{"arch": "wide_resnet", "model": "image classifier", "dataset": "single printed letters, digits and signs in grey, bent and noisy", "train_examples": 197500, "image_size": 32, "crop_scale_min": 1, "horizontal_flip": false, "targets": ["character"], "num_classes": 73, "norm": "batchnorm", "activation": "relu", "depths": [2, 4, 2], "kernel_size": 3, "stem": "single", "avg_pool_shortcut": false, "widths": [160, 272, 480], "loss": "cross_entropy", "init": "lecun_normal", "residual_init": "zero_last", "optimizer": "muon", "muon_scale": "spectral", "lr": 0.022, "momentum": 0.95, "nesterov": true, "orthogonalizer": "newton_schulz_5", "adamw_lr_other_params": 0.00083, "grad_clip": 1.0, "steps": 30600, "batch_size": 64, "epochs": 9.9, "lr_schedule": "wsd", "decay_fraction": 0.3, "final_lr_fraction": 0.01, "warmup_steps": 1530, "weight_decay": 0.006, "adamw_weight_decay_other_params": 0.05}
Rows from block 4, named by matrix and row number. Rows with one number belong to one channel. Each number is 128 + 32 x the weight over its row's rms, rounded and kept within 0 to 255. All counts start at 0. Numbers have three digits each. After the name is the row's rms in percent of the matrix's.
# convs0: first 3x3 conv (model.blocks.4.convs.0.weight, 272x272x3x3), inputs 171-189, a 3x3 kernel for each
# convs1: second 3x3 conv (model.blocks.4.convs.1.weight, 272x272x3x3, transposed), outputs 171-189, a 3x3 kernel for each
convs0.6 104:118100150119195167154155125090140162097178147145122102149110106166170192147164144110167165173153146160069112181122150113125176129176128092177136124119118094098202188159063149108139177129163108125121119115129166153112172145114130148133119171130146067119081068130111105168139091103123123176102106170120140108125136157087148119203233159195124091127082116098108129107129161154179206076111105133142103108127098122126164161158167149118114188114085106135082155153078085158110085162134097080160143152140114146154099140164
convs0.7 091:168131118182170094118151105099169112137153150148110149114168160132155147137162161108121135139124121182143158093133144162124108120164124137091069089096100060115058219201152161096101124141148145154171131126069121122095140100115137090109141116091156123142147147132130108149161137127172157153094128119142097115105073105114132156181183150128118134137132097129115120072091118084094117096151174146162141068159159184167136135099144116111173179200144168101048098153112129129119114120135081097106147161148095115156147145127
convs0.8 104:158137134116088134149113086118120128108142176076097118139155159151137115169172140106136176077105124131101074101125161170118127145135107098094168120117106133113141101118179182159159108101097098129169159122110152125115198160164162166179062132144107071061138096106107085112084091095159142093153169203105136160135117169107122087120146099114147134055083124100124126156146204125176147144133106103114107134101091129100130170112091155141080154166107096064119052056073119129186130084085115116095074075091059146117097130152
convs0.9 097:086133163038168129115150092142100136149102107124103107139086178114158155163147092056121152059137157198155155094084118102117111133111102114196214145143200115168112136106092143096135124117137195119190139123181091139182138161149150161165113091109123145106096109132125158158138110171138121103138091076120102124157165125107084120157143123113135164098179173091172087201183124146083180047160118063146091090125104135108093127171103111161144066072127121115151128112107121116125102116157142107145120145166117121166100130131
convs0.10 106:159144113120208142159195215179124117150132136152108117140130154127148131130152111082088132097112143175144119093115092150163145142161188157199130171156099102130096127187158109135156099098106094089191089076160126145158151120129164120118145178174121115080129141111113113086128126032102147107134187220124105158095081105076069069119128140108107113141166155119145163072070126129085163129100120132126147097095121119183165101101134098097098132153167215117130216178168132114115094111158166092142180184123134122087126134092
convs0.11 098:148073141151109138155139157098187130117125109173108061094134114189168145149174132127127102124156135091134117099164141120113155120133128210151150158095141160109113164092124131119161147126199110068167115052175136106115141090175079090167104041153082137130094133109119128106143159200150117070089124168134166088074141072113149153171143096164146142128130112119078177130122155140086169173181137100086074112090069104097113130121119186168142090110167162183095177131072159082061132040059114082080111128170148133117128172195
convs0.12 094:125172169121127084164147149079085093122177166132187149170179198128119127149210192115110092162145123144143142156130175122148122193156154077105127131125088124163167081086108102080084167186090145140142127094061120105115107082065189125102135108118173112090129118085145137141095122116156118150078127081149098070172121104182184166118114118135106120098132135108150128099142129088092149090083126089101137115189141115130114109118088144153185022024106194148176098138146115123082150175150157119115108100085153119073216143115
convs0.13 100:093134173136161135115153135129184126088163102072126077149173199100096107154161104125140162144155195104128147151131114129137144106137149136074112169107131207142126095061154151120123144116137145176218141159154152128069153152140173143146200163118089088112102102064153133087046095201143077115180190143126143105130131209139053082125131106117147136120133122104092082092121102138124107163131078104124115124130120192089151131137107134119134097106168103048119125036127092111096101130141088057118074083119138131104143134155
convs0.14 100:093147103076112097086105078126141173160153186171182123198107123162104133106168152172170150171118119172165110133161152103120117085088142098145045134157087157148162160112096106094070166142105111160094102121121118121096143072081180080106125122073159100143106103099091110104137107119165111161115093125141126159130119137124098152177170126161158120185116093050116105124129070133099092121128130083085121126124124138149144132126135111150178108102100148084152177125163173178140136151122097129109130119115124092148136104174
convs0.15 091:078088114095095132126126160100105152141133162088118159113088106074091162112077140147115077083112079089141079088154144141129123175111104134111157069100123063062120094107149090097134146178181136171166113148132059148158125057129085096122073103111118125114146096100164138144214178136139104121100110135125103175106098143126123167151171108154148160109115113164089119142079108132135132195167204151110157123114135196088103167103083196126115065087104137145175048155160158140155159148154148140125121123113114132120107131126
convs0.16 103:132114119130068122135112095114133120101131123148112133129144137084112077092100084141123118139136169102159233147101073136134065066073079134162087164110107126121196150225050142166131132141123240076123201136090077189138089100149111082131174127142154189124130163119173127090162128074127152139154109119169101106151157054183109145164128113175151108219153135101150092119107136123123145122081129165129126103118107122132134111186108085117143151110102156089099096114164088075118118098097196133125120143098134114119138102109
convs0.17 108:132150109125128128186217143084083076128108072126146126106085109109110110173200149164163158114119135097098124171139126153116129087077102127114098189145118093124164215146082131116061188148123110133102148139153111126149116095098097109133086128169140129097105132148133180211111098059119132105118185152092088075120149116070096080099107117136183184092079086179167116153172142044131125136117103122113100147154159164171160132108095145178064156127102109141141086104126168157145123153159191147121114113131135085095111149162
convs0.18 096:091121127122154176132148201174129153167171158082127060092146113142184156111160170161136061148130081126122152105092123110117117119119104085110143093093095149147126108180082098129070115147174105177128086118085052085115050175155106150123105110170118125136181109151128117127160096126151117113082073170156126094167115103166133107102121112118148124106134108121121123122141128110079051105092085090064096101113097120144134106125127143147252063078189087110138153128138174163108140163145077082098083122108114119086091099116
convs0.19 089:145175152118090131143089109126092093104154166084135209175083116124140100100128093095135142136123090137084126127123140121115113093118155075174148099132161157091113178205127096116047143123077052090094129164110177184131125156043197214133151156116207188146135139148140091103134031036147106147101111118143082119124078100149101101080097090046092077103192195095120136128143160111129168092136071140140114142212193147097150071101129147215140138173149131114119064063123108104097142091115129109128175161148182128123167152149
convs0.20 099:079120098172183154202131130107105112114132150123097112156192163111158162087132076089151151134145116072141154149131097124123084124105080135107097071116146073175158114096111121085158158133178110097116156144161122206173122106165149154144139137099137132092147089124128135153151188175147176155076112126173141107073113151120141128137192183134129126087086088127098151136110139132136061145108086156161143146153147105093101074125157134166239070094144098142150090166176157096117166158152080065102143100055098126154143149135
convs0.21 099:161164141130113138119075144139115135135080066133114121169147098166148150188148174143114108141133099096130121104116128135177141102167114072103176119106116053080150138208139121150158102131116097115119069111089122117069098104176109098124095143122072098130074139120157141043046101176098137208104139095113101140114072144128129083190097085137083130093133118114128155097111161067139166113104153089086077097115108092113083106083101150165130103110149044078096094110119096102143143121102128154104087152143159179152146137104
convs0.22 097:158151164142103092126075144113186179107109076138128086177148182160119132134119152150138092170136083202143126130127095160136121107097149082067109101071096088096080154206172080077140121098133105120139142170205157200169114139105182096075187077110171123131149141142080121127138129182101113133145126126077071119145125116205109072148142133106125137156144190137025069166099148196201199087112130088108077173137061140163117129130099150161143096087130089108103140096035083151150093089109222145116165187175148186155158129126
convs0.23 103:139137128146086129150125145097089071105153135097137164111094148089149126110138154112118131140111120152120090116144129113116133095106119200103108194094108160113076113200191141136121134130128162137158150110089137080123192110033089091115163117132118105144117100146109059090168163130123122158128082119227108066169124090090108111180197171176201154174136094080139231105177173093161125207206104155163098096153100117095121147098150076085076165138054226177108120143094154168146113129124125069106099116121101168170100107117
convs0.24 097:108128163122135135180126127204163160174133123093052136108134156134136116102148085144160153078086100128124077121162175094169107173176123059149127090071096026054047070134174109154125078127110128199185098132163123139142122107120073132049101111098179129105148149106140141119126141166134139066125133053102143135141077116086121125158140108102084121151180203114129119063108129074065151131075115111060116163073067114122107136126080150099133108115176096108186158136178116153098159134086135120137082085123073097088116128112
convs0.25 097:139111119055136117153158110096138137091116144116102136128195166101133147147152184156135142133137162144117160141132114137141154096153137117159122118131152131148196096167133091118163116056150174233134102149129134155128099120115135099176116165191115170165106096115091125121096085138065132096134143125139114131131149081104110053123134137162157153179125134110103071135110103104139172181137115168084128154142163112106177106084125121113151145160164077079132130096065106132127169129108129100082124135115125149108111100094
convs0.26 099:117139144131148118157168088126131204137114117166122071158156158099119114078041087097121113131180195130151119110133128078103141136198199133127152145112133139129103137123160053124173086159132119081099157099111151090144182105096177161100148157084188097134147135153097124163096136129120146132144124103131080161213126144097147112129119139167095138093081137141130187154107149167154118081103088136134148130114116151142139090107095154158165031115123078129161070106129133111131109110130117117132126127164105116144121175133
convs0.27 093:196140118137118098127160126119125119088102157093149156122136171161160134135183206082077112152106114133097083130113094136095110080128148143191199130115108090114058165197126207164215142127182115079082097102143156101116169124139160093115062096096099120135117132115109164153052091107062074118062143149132191164209137150143123087100089149098083123158119113123153168149156146154106176181141159182140131142130135066084133119100108138127099129171146140138154099128133091087133173151173150168112135168095120144087104161068
convs0.28 110:140155124141097070158136114179148097145144085115073067081085126136138198163165170133159179168104154134158144116096076168113106156143148142126128126126126063091116125164088101169137168113132152175186177145150123123114211163145172169154125143118095121112130146125118096135100092118105140167098168154112084110120122143042048107134129127141114121179119106118170146113136128156158139133159202145145156146065100176159122084079096091107141166128119122100110171147094114090080218145126197161148097115126083118134104109159
convs0.29 104:073128108100106096123083100094053106110054095146109154061106116132164079187181128203118134171171136110185143123132113134084113142088130127100107148086096156074111226158148186131051211057052117126165066094120125129158211173117143137071151099069089128167162142136142126138162204086137175132137150096125093120110091111080100136202151169147129150113149126075139076138159105147120143113078104087076121135098151136086143179178108151162072178183188168062137115109123127139138132109076126104093165158135171191125167190127
convs0.30 093:122165110144138091122132090173129102155146103131163138105119144075166124152134134104113134132093189174122157132119089155129112125115110118091209155086146142080159149116186143157160097145098081114128067148111098159150110142139115096198169096172145119136195160105171145083097093106087121099161163194124073206113086136148154162138132124094090139147117115181155096163146103147150114215100053147106065168102121093125140123143178157098211140140169177155159099168161070105118111092057138123067198141135162121089146167117
convs0.31 096:097099089131129148075106141147126141119130114101117141152105058067100172162114119099128134097082098128143149181152105143084141073103149127056102073089090074099112112112149161130127105153102149100142091147151065149192146111121117106190100188139117130149165127077130131053103183136136155117119137149123106163131149157096157117105148164109118183100107154119189206146184178161183217088115131177122113141093093143150083139133136185138085126094141163161144123220185156114139105142122097104065093077135152113135154155126
convs0.32 103:138187159129178199141184165097131161156137161082090105145173121140139131172088098146128099179127120153177164109131124111150159084135189164083167124106073116136071139092098131172138157113143116114146099148115086098125095068094113147086150155138130120117152120110141131103079107119091139115092076076144157133141153105141196153105090129056081145090067118165130121118116108068126163046112104053106116084106109127146125136088123114082160113114151064054158032159140118165153197172201148154213139193163155149163137114119
convs0.33 102:130132071136172090168133065103112123156122150140111161122117130123133131122112085089106117142129106127104103150123159123147106124122129139098129122107110126109095174200079146131154167198164136107136153117140132117076147079109127093094108103120082116138125134093158151116144108093115142091071104105110065157123060115143143154196196167195160152151139150169139089190141111151117092042063084151179130197186129104150185118145202101130148164197166176130098113081133155164171174180162072084070143172123143160168176135161
convs0.34 103:104152162108163198133150121104122140113090137101090084121146106104067081112092115130118110100125075151153099098117093062120166085120173221158141148166114097087114135072075130109106156169162073074130100127139097153187109059095165159137158222186093163171100139127079083131107137135038112149117118095201167087164199181087078180141104141153112181115110125097140122124171124120158161094087094079118124130153123136117119155154159116184182175112076129140112086145156214152100170128120147128133097102109119078079123121099
convs0.35 090:141174201093130169141152152111080084203167192115098124112088121161130128091106114133124100188113129181094154138188168136104112154080066082158195117133146136196139135098186159112150128131076112121099090122117126094115136133152089086115183109117056104082124188091181152111072150177115139182145143134135157170111127163097090064126139084131110134121131143150164148125104125087096114024074073167179189110134111164098127140154148114086099234184148168091124051100085152110069135103119236162175102156160110118108105118132
convs0.36 103:152128141157157093161162138131157150114112119130130133150140104115121113122155184186098086192104092148089067160134156140085110132113105087080126110116196142156068129131146148111113177132089127130182158128141187113162152155181149153105169166113093101112112107128124131159173143148097134126099166161143091168158109089103193160111152146142104115178178173096084087093102088119138126128109089101091103109080125131073038113134081145117086156090192132118114120126104087112112135136068167173094090124112129141091164160097
convs0.37 098:110094155104088146100104148149132157163150111194118123150130183114102194178103107133116121109147173084140154117127106123127134118115107155100113151147101116136114128153142142103083109092133113134105142120104135075115171115109109124132098133159106152151117152171152148153121081144112124134099103080062117103069119079121216137177104085147055041195090019206192184152134188151090096127091053074097113121121167162152128101184165103129229116096093081129128074145195116140154090055118091073089183130108151172128141124134
convs0.38 104:114171104118138080134135092119107122119131115119139174091104038169126068151151155144166173147083072111088108115086118089120140123172153149099190054182151039147169153122213124098133102147160149158115110138082112085108081137150103112143100101110124106144115076093129083082123128167169061117096105128127126143136151159130157164138136202073084160094138191141138064139135062076141117107104128127129149076119169097118121206109106219148117051111137068089114111120141092105143081110138085101107098073094105125123157130114
convs0.39 095:188142155125117111131120113068145185101095141101135107071103120090113122100135118133140115098137073163109085129178172116137121113065073123104169140111175123111163123141156126103141172124117199140124167112100145138144126112165142150087188163114104139102172166134159148101137111102075163118046094131136133079229196123208255162151117153145140132122094126136092100147118116131136146037074108091100146155149122047123158114135123185132135116103125123155106035121079057050101114163141153138161165143145110125137092115117
convs0.40 098:096139130136082151122079122121102101108174138020134138191177184157160134151116108099120191097140132094134065156164113237166106212152084123157180127133118128075144069052134103113145123103096158131133163196126098133130181153227100062191097058104081090203098107153177114130144123146117208188127163132146130121165190146160182130103137111103138121076118115131140136128108113116173177128123105139179157145164150169182207104147164123159116096117111084150171060140160102140143140151173092078140147109118133153116154145121
convs0.41 096:122157178140154210122100174112118103102111114103132124140163106112117087160127184143156129076150114112190111143139106129110096163158128096077113104120144082061058185166162121183144116106114124131121097127167109083167096061058142137101146211174106136144117156145087140103122131125114085110138115108078157213144132143118144156177183123172185129170171180085085091118114100142110071108098103120143129142139129125052052112093133108103101094123191137071133083080113142096080114149179123114157210190169123141163131130141
convs0.42 105:186132123157156109170164139135087124106095067144151100123105104131162154178144150164143109134146109131191160121124121122140148198217206164113131158141171109110109083098122102159128123195213126176170114154131174132126164143105219159120121103118124145145103098126121123120046068124092128139105062095127101061100117131067110140118093121077095103125167161092135153109135153120124224120119153172146085174155125060084122184146106092083159094051060126179134175197177094114156105119097155185174088078106138123147111095131
convs0.43 103:119153136153149140121105168115106082122124092074103097206173126116109080128056048126125151133118137115097107127149111122074117149111086170119161108158176116154113145144086165202098162118106108140156151163079158115082134164142200167111183109116129122070125110101112113146146151157146129145086061127081079087138141140108059140089092131086071084094080074134118133118094130069074090140090079089066101064091084140078062119118111154073079148098057175190129125135116115170162087175171069096154092123122146127100154124084
convs0.44 099:152119150136118151157155179070176126103153148167163146127131145080132170083125112114111107082126101154120038100093146097139116098124094102197099206202026157165096151145183151200186167150146157170106156127091153133137205167111150125036147102075104096113138167106128124066140150137107075149176136099185143118133157162105075108078087143091083149118121185090064194133151190224171174146171121123138100069161136127092123122105182064074103111109140107128096136114020163088121108092133126115128066126151102113145148151150
convs1.6 109:088114106093112094112083152129133103094094031110119099092112115080123189117159126110144152140178094176139107053095128096127088203137129139153182147215134108119106160202134175176193146200220122153118136100096132122141112153130146164116154148085145172135201149076131136112128130187105139144090125103126164125128137102107110115125131121204178149158147130164119086108083085074117102109130089113151109112172113089079098141148180099063134111129094088101072131106090053103151093093110157106124132138169173184116162168099
convs1.7 085:103069078169127141133154123085122124140153157115148163107140112137144131107168114127125152138123167119117132100082085128121095162136072148210165141158148133116118112113157130121110144132118175167229084155228089111181178156157138111110098109062135127113091106095127095133161078096143123099153200188145110111105118144043090095083079043120057073090106156115140100157170135142127115107138088132146137126130069104166103194123117128085164138095154130095128129135067093113088101093040138142087079115141108115095109102110
convs1.8 104:175100058149136096095100085167163180167145193148146170110123128165180174095092101108136161098095072147092058166139149131123126163092136121149156135113134161129155085075094193138151178145151129109117166128126220180130126136129089138168151138154162157146161166136106117148184190150103148131138143094107141129107142126110144177183174184069113178083086158163186200140115114059090112121129148095121104151150155173119122100042098125147161147133077181137102197173132166121085189135114153099088161105110139143147171145128
convs1.9 099:117119199110161214122147158122115127169164111207160121075104137125136163152138130155116162156142200098091136107107197125118174167103106104132160139134120134141189181174145167171163145168133189150116188136082179202126078095119150127157195102132133112085130145156201191129143098114187168120134187160091062099130104150115128125126097103169126118128089108143150156132167155166169112129134104094111101185157107144169168104144214177121178082136151067128148069078128171137124123153148133149149118147137116127182126124181
convs1.10 109:159169115134090119147150120142072111153102147136117101104111137112098117162126128147195179117139107129110152255245246171148121143071105126143106168165158138125161088101116147138161181175146105156104115113111152126148076125168163146208153146114155173172122142188119131178146167131155138124127114128141109094106122133122118107142134122130155126113123099107179126112142180059090143102132148134135187134120182121116080211140127184163163092139145171193179144224163148132201190060145179110110109165171140136146126113119
convs1.11 103:129140102091191143077153204104108130117112114109126140106178161095119106114124110146130177166118147169161122157141172142108103143078064155126158169108165158130170183155150147160127096124068091102084112128108141139196089097122168124097244128081108154166105148121143157119124089043105090031141125128179156173166154130105071095163143105119110112098078112139154162084081121127081077127092119102080082133101125104106080154146078109124096123147087116204182102137134116114111091100104100105109091134116054095143070094119
convs1.12 094:092103096121099116077099154100128175096142123166164175091089082131151134089100093174166131167152141143115085132124146115085090132094114128154148147153133082120088095125111130124116133126084165078091134121105143151141091113104128140120176095090191183143155129075143091041087070073093094089172143145112109090096071049160138078060062057167113129201148150196165153164127154135179203092109081105121134077130146086093073148127119164213194115125140120117072166150117132108104089090133156116146190169140055137130100160174
convs1.13 108:161113141148084104157137085141118076125114104067097105164178122162149154127103069085088102143053079120116068118093124109081136164152138125126127081144176187143174090111118106116123095105114129132161172132077177117118109089166176147143129112127134102114159139151197130144137176164080152166166191141128131106104114106073098104126158146098144126097158133142133131116137130133123115177170207142119159162104121137043110139174138094121177136124113119117118100105112162154130163150125100114105147142109090142079122119105
convs1.14 100:140118134138099128119112170074118176085143219070097184133120124140129189086111159122127091107118064086129101114099123130113121169153191101120131093132127091130101076133133100145124134169114121111108095079102123096090145172104177165126168159120152174146124147147106111144137103155147092157147126158143135145167119129150110061145138224142102126162126128230122142236107151181094136088127120089115097079119080090087085097077097137096127145111156088095148093081123081084138079121179059107154122097089106133111129195158
convs1.15 089:093098109067099128089156123099111109106149174159170148159138157162115133134098091161163173135148111071128143076131116106120108181164091181218172174157172152149183059067115159140145150165128216186150179170160150115110117129146116083176115132125126129161105081113100114152135118117111077093165141162127084138166165149097101141177201221145155182186188190143187134130129096152126085092152173085163163144165110104088153118126114134079078180152168139114153119095118092112152074070077116107086097144156102143145082112156
convs1.16 110:120159132101124154127124110126137143161128142133140100124134163066135107135159154182091090188117100161177186097089069068094078072083129095103066080140137124145146187122081155151184073078103086148113066088150104091151121112142165048132134063122105111112064126149104142110091171109079086099068171171155185192094149147095145097102118141059074100047068085116141120116127136090117120136074138141065117158099093047094130132136119108146155136140104134153034124164144147140135192149117155137105114146163068107137127119150
convs1.17 102:160155159141109120153100090142158145117098120099098091140141174164135152123123102151131149107057060129132157079132089095102142107090098104107156113100120092143163100107126078084134089070080121113108173181134126144094146097115079093127177166186156157123139138138147099083186207213127116114089085071135149126147175184080050119159164148081077084135140175136144151082113088116156116098115149131122160096104118103195247112105113089084079146113135134132095137126120123158147128096111146158128174100124146097087221213166
convs1.18 104:094138085098175121087114125144147111140118108168167146133117137158152127182153068162107094131169133130163133103098100133121120108106122079081145117086133111070127175138130103111120103111153120181143127139132125125110116121088126120119143178132151114101159148174084076060160159174146107116093050079105118119126097102134128092108098091155180163110139150137124111171134132191126149102129106144161121079135115095095104135141129127138129091097086088107114129095094085134120131156156053064093134150141112131099090111132
convs1.19 079:126115172137110138143144123111130143165193174123114096125119138124127125119133143155155138170178140107154119169112115132115106109101088112141099143158133203157145121147114092140121107140141114158168122122174158072134113126105092107133127110151176155095116112150097143219106110117080083118111121169164143120165139107166139125058077050090118106065088120128044045150081122127102091188188135107100064068075098113111125095136114124130143146092052167166086108084088180123119219195202061116197153096108130108101135124126
convs1.20 112:110166158092189146147165138153167157080122107152158139118147144119160151069092046075133137144175118159153127153152110066091089102139130151122150142152176125132116182206171126158154042079109149147105154122137181193134050135099105104068120077049089120158139146157162166126101133176127183153108128028185202178079141156103138104136089046122106062133087084150122087144183133110164099126161122096113138064141176080073112081124148063064117156128113191148158113108074053058085120065076175154147175173129137137104167123171
convs1.21 095:129094075159057065144118079068131155088128119133105088076083107087088106091099118143155161158221201230175187142145133178130131171101069124137162154117144221169176124103114132100125147145153065074095110071115174136101102122111154207165131149144168163098176148123151177163080076131096093156143128106115103153044092150137106108176119160145132140164139094158205233210151133096069081106097080115106097103036098124118136170152147169145158116122111161135076132116130155107049180137140144141128141138090137078025120079041
convs1.22 091:176168175146084114113017037132148134156145155135109153153146123151160110155157138094145161118131162143091127111105102082075077060066091119140140096140119096150160209164135125146123112120141183159164146167118121101114097124103135138140183129074143139108127133110130165129072117152104151099164153104153096078124109140091133143080069104123122140114084087159155135163151157108111135126094131148085107148109082100109161104104177105111186157115112106107115171151083105129106139106130163145176193172093159157157124174151
convs1.23 101:148088105168074053139070051124138156104117109119091119114102160111076085092093106125139154080119153116145170099076088106106122105193208110145130104141200150126172158110105142094146129115048101132139102098103115105095119154187067131156109092142147115139124096136135127121092138133086121201113087156212196139172174104091125084102127126097126138076102121136157146090089112130116129110115132125114112103124126159113142167129129114094130094136178091163139087127186231180143152163113089116085122159131112148168101115122
convs1.24 091:142087124115090097114137130110100100172140086203110125167185151102136125132107111118086141085099174131145156100139191117163111086099064167166141120094178142135137150143165136159154169082116111163200128099177053115103111096212075070129047126132147114141171148120116082165101094116052074176101186140130162199093143132122114149154144182100108151092104109142124167096080150119105162126130146177118153089095092124120106114066136162075128117158151095117113139132137121112114133128102114157149135182213092148177100119114
convs1.25 093:138162146152200138197172206113060091133073086115089123154192086139086075085091144122083051118119061166121075107162124047107135042092133181158170064062153146182157114099129120152140132143174121109136146155180113127125066067112121055134081118119150141117102156104107118108113079128075112165076134106167184158181201120138126101132114173119089145132090119067078150080106143076129131151158171129115093147156161099089136143179165111083132133165123092145101098122135040060093089098136131142155159153151121138123119163146
convs1.26 102:193154159201154144193167221151073082152116082149126103103146138156133120120124140160166156140122131151162141071091128101100127108104132091120197143125160136120123130148126116119119084105109094098114105131114148156136177115131203153092177137121122105063138093164113097136086125175152152180100093108130143120135115103175145050155158115063076098039041068183191134176121137186118092138162171164099132121096173135163097078084095136096097118098121113091142093086138135108110184169123137151133157114106115094097108090131
convs1.27 093:156145075150109082114144125133135126129101114152150123112146179136130154105152135175168152149149203131119186072081116042097151093125161113111138120155112194192219149157155104118132060085092058046053115157073128123068096110159089092124104102108120140107098083061142115113085130154078123131119145157146134119135127141101078126082105083058104164113120114066079109121103129087141141162141125167136093127090108137145094124088139090102170139089099167147149183114103189143098221199087143122129186124157148121123140083117
convs1.28 096:065121102058119153118091133147124142124115102126109097092140128150130111167157128126110099179146099252166140234184127154142109114104131141093074145131111138151180097058099151100097148092121161129131187159108157106081114155130156153170173172149118129094125106121087106104112089093151146120136114096114165196115135132122104089171172167096131132123118110142122144108073109104111155122088114091098131105081115159086117097111099162154138144132175139123116111158136226196163131159146123168136141093085156082070138112064
convs1.29 106:116125169121119157147180159071103122092088112103090097144101144153132146104108109068100158080108145091133159113121147062086138099083129119124114088094097174116133111129152137143145117145145151108119134139123097140155065080141122113170126125154082094104108156172111122107119063059131100084111091112133116186099141174111115130172194180177128142122138126085167164068131137098111104157138175135105130152125128074124169110129145113107082072079145125132154093086069111171207080102129121114110133162183191158159160134140
convs1.30 092:127156095098146100083102069163190185177169158137144178152135109156124110150117092101166165122150097133117033136141117142134099164159105110148121110134139122113115129125170097095138121102097135132135095117142096124144113146146159161110122114068117101137098103109092135132071098138091135140104136114066128105095105074134145098168108101131103100136115161123128105125131112118155115071197140084183100078181136105138103101117144101133145082154111133192124143164158193173173176161171139134155113127097092140084067145089
convs1.31 104:124113125164166177171198193143117083159107098128116120082150163137119102084070094085131098093106111127125133113079053140089101084109113171193133165122139122094122169153135158156108114142104147115141129144200151128156093154152120158169099157133150124110110128101122122119069106174069101128136186123113094108098100101116077074137113112140102137126137157141163169155178153102140076069055121135139159110114068137178161148133117134072092194169164227161148163132110120087084146158134169170158074098115149102088151163172
convs1.32 100:105093113123138128126141126121116116110106161143164166149149115129092078165141108168164150170145136136109133131150151109119154114129154185161112121150095146108072137161147166139107111127137108097120126113137102120147143143133177138148152094121124100086196175153144095026154094121163171136075158153196124156182144121117101095188130122165136173102111178117107126118101109154133109112109123130093126110068111090106132100135135141136086171138138191105134148147118072140134073137175068095108162130128115091085125085112
convs1.33 097:090104118159122124157125108051097153067094187125143176115082098159160106158140106162125126123105128094089139178157126114142132089092125088096122113099148160082101136117125197176124216144135112103120127134104142136157156087106126101126153125129198123140087087099088114119105163160124127143099137152078097144095104122104090099116134118110138160193158211128132151102131166134117153082103147114122116126153128180201127164141140099105137111116137121066168099111187129135120117098073121180187093075118045054108033055136
convs1.34 112:163091070175125057197122087157112151155135142181144108031123104090134100102146145121133089187176100127165142081156185187201141140082082118138151125128147159188171118139128097100088103115144135103133124086115125082137122165132097143135144125133131114121191161157168176173114140145157143127119178165157173145153174160141105126147159154132131148125098099170160116225178103148172129120138133122104099049048098154135160136188171126105111128084115104116189125134184173180126127159163109122147151142140134117095117105090
convs1.35 089:096121121128101113103114123182154143091096099122111118164171184138140146104133147083108100050090125091099098082077082075101124110150135058076136132165169110144143130118083126114181082126131158133170150163146140152135170158151144157207055122127103125132112147112109126155102120117166125118144099062087092122120126203109131145147135129129126080104096091144111121175154154115114140191198189133110073131146088150122093151118111163146143110105090128133112116084099167110158114098111068074088120125137145116116125112106
convs1.36 094:111111153073095115136124079135080133109137143076136135124194194112128129049121111085079089095111096190191167142103099087103102091099127075131167135165169146162175054101117129138121107108129162097143147128108093093075117102090095101055156056061170202182104155111092082081108135118161171107173134089170169089128157136158157154142129122105091090157130084102122107115078082113083107140100158113121146082144064163171190115089103161129095131122158183085115169156144094174201162148166165170170118130152127107112151148120
convs1.37 101:154142092173106095151146126096137135079115138057098125126105117099115081109176107123129084092142081157163129086117099070102104123177129112105174130107148099077111061079129129112111198155153124090076145112159185170130145128092115108076123158111150126178147130168143161121195188176118104143048054095086097121118130101083144162169155181149098121197131107072149114127165076148165065074127129082114112144154137096090080180099085152060101100143126073115120078056127125133149090128129103086074112184193077141164130089137
convs1.38 112:168175161165150200161154185098105169126135161162153137151100126171119080183138104164129103149097109150093114090115152138101150091068133096111109105117074117116132107143148096135159113134117126121119165134155161117173133122105158152106176153116134125095126079113088104136069100140074148160083145117121137150143120146122124117178185138105131108032071062185173164175130127153154102119133136114103142119089120139181151127137100159134125106133108110161117106154120082113140061083123093118130125126137100127128114143135
convs1.39 091:124161128110151093092109081086079079096082100083074109145082119158104145177139127112143140104120139121112169072109151125101144090089064135103105175189148162210133124091143132158123138142147108096116122173156134117123116162190148160165104103126129088080138160113147156098109171146133191120113151167092098099130080090129101139139121145103098127116133126124137215112150181125093137158171116137130126170127106168160146123155155158155133102113118141152138154139149131122124090105065124154129164114110137096106164136097
convs1.40 095:092130086092163138109163103128090095131140111114111126119105131106114155093147191087085119111102119085017089072127166130160144171149102091103156135159103150156145097108093151174142114218214116127105116127105109145169131125082142159100124143079112111055179118105115100132101122151165176153115121150095063085138115129138126085116157170126184168116125116068122190117146143147157165135123117132118120134142138177147172069082147147137101111173174115158172113128158119115155083151192085084114111127148103112117181149124
convs1.41 097:125109138142124143113109174143139103125171185110182144113143170157133135097097115069105089105102129122130172102083087125147118109089097093108118168146170179170128086126085116140111132159117111122111121148149133129106148150126109147153085140160118100107082131117052121116129112116169131117161144123117153142130135123122079134117117132066140178125155176132099085132122097108101125175154147147113133140123145223225131141120088120095085111129099183128139162131113165194173115102096112100093135123164100091133091076140
convs1.42 099:116163167123129170140160182137107095123123143079115101135157126122149105157113114127113131143142138148147164181201190120080098100095113164120130154111121204162164136176205121125165116083084135092143216177139182103102135127106074112148081153188130162119152164107114122107159184159115139154186165116128089097120106122167112135153185214112129143147143165168121171121084120109095124145148150150142148106054078064089154056113121094138119076113208105103169140064079178119155157114116174128105212133134170134135131108068
convs1.43 108:141131132093115131081134135087134131087068089088117131076124123132164139089141123154126137127127107105157095089099149119108153119089067120105121084052074087096083177229193115182198080101138138144112136135119128141129090096129078098133114070129172137159144114100111102086085096122123128174105141139146119120174142121094081093128137144125125153182126122123127123132110131099091171121084156096090161085093124138088101049068174064144176154163146166141068127080103086109086076133080175119050102132170118150169230210236
convs1.44 102:102145108098087112107122156117138121098105078056081052087137117185127129179138104117134158086158168093110119131117150109128137128088149084103110112169157106167219151131136132147132078096100094092088115132141142130161106152194113140167135101123181199151137124082144097109111074113111095134122165206127139101154185197138087140118130097107133105116084062177142088157144102109113137146127137127090127143088130123155136124169138089129186138136119144168201103168186193201163136167152075142129144130139152162156138160120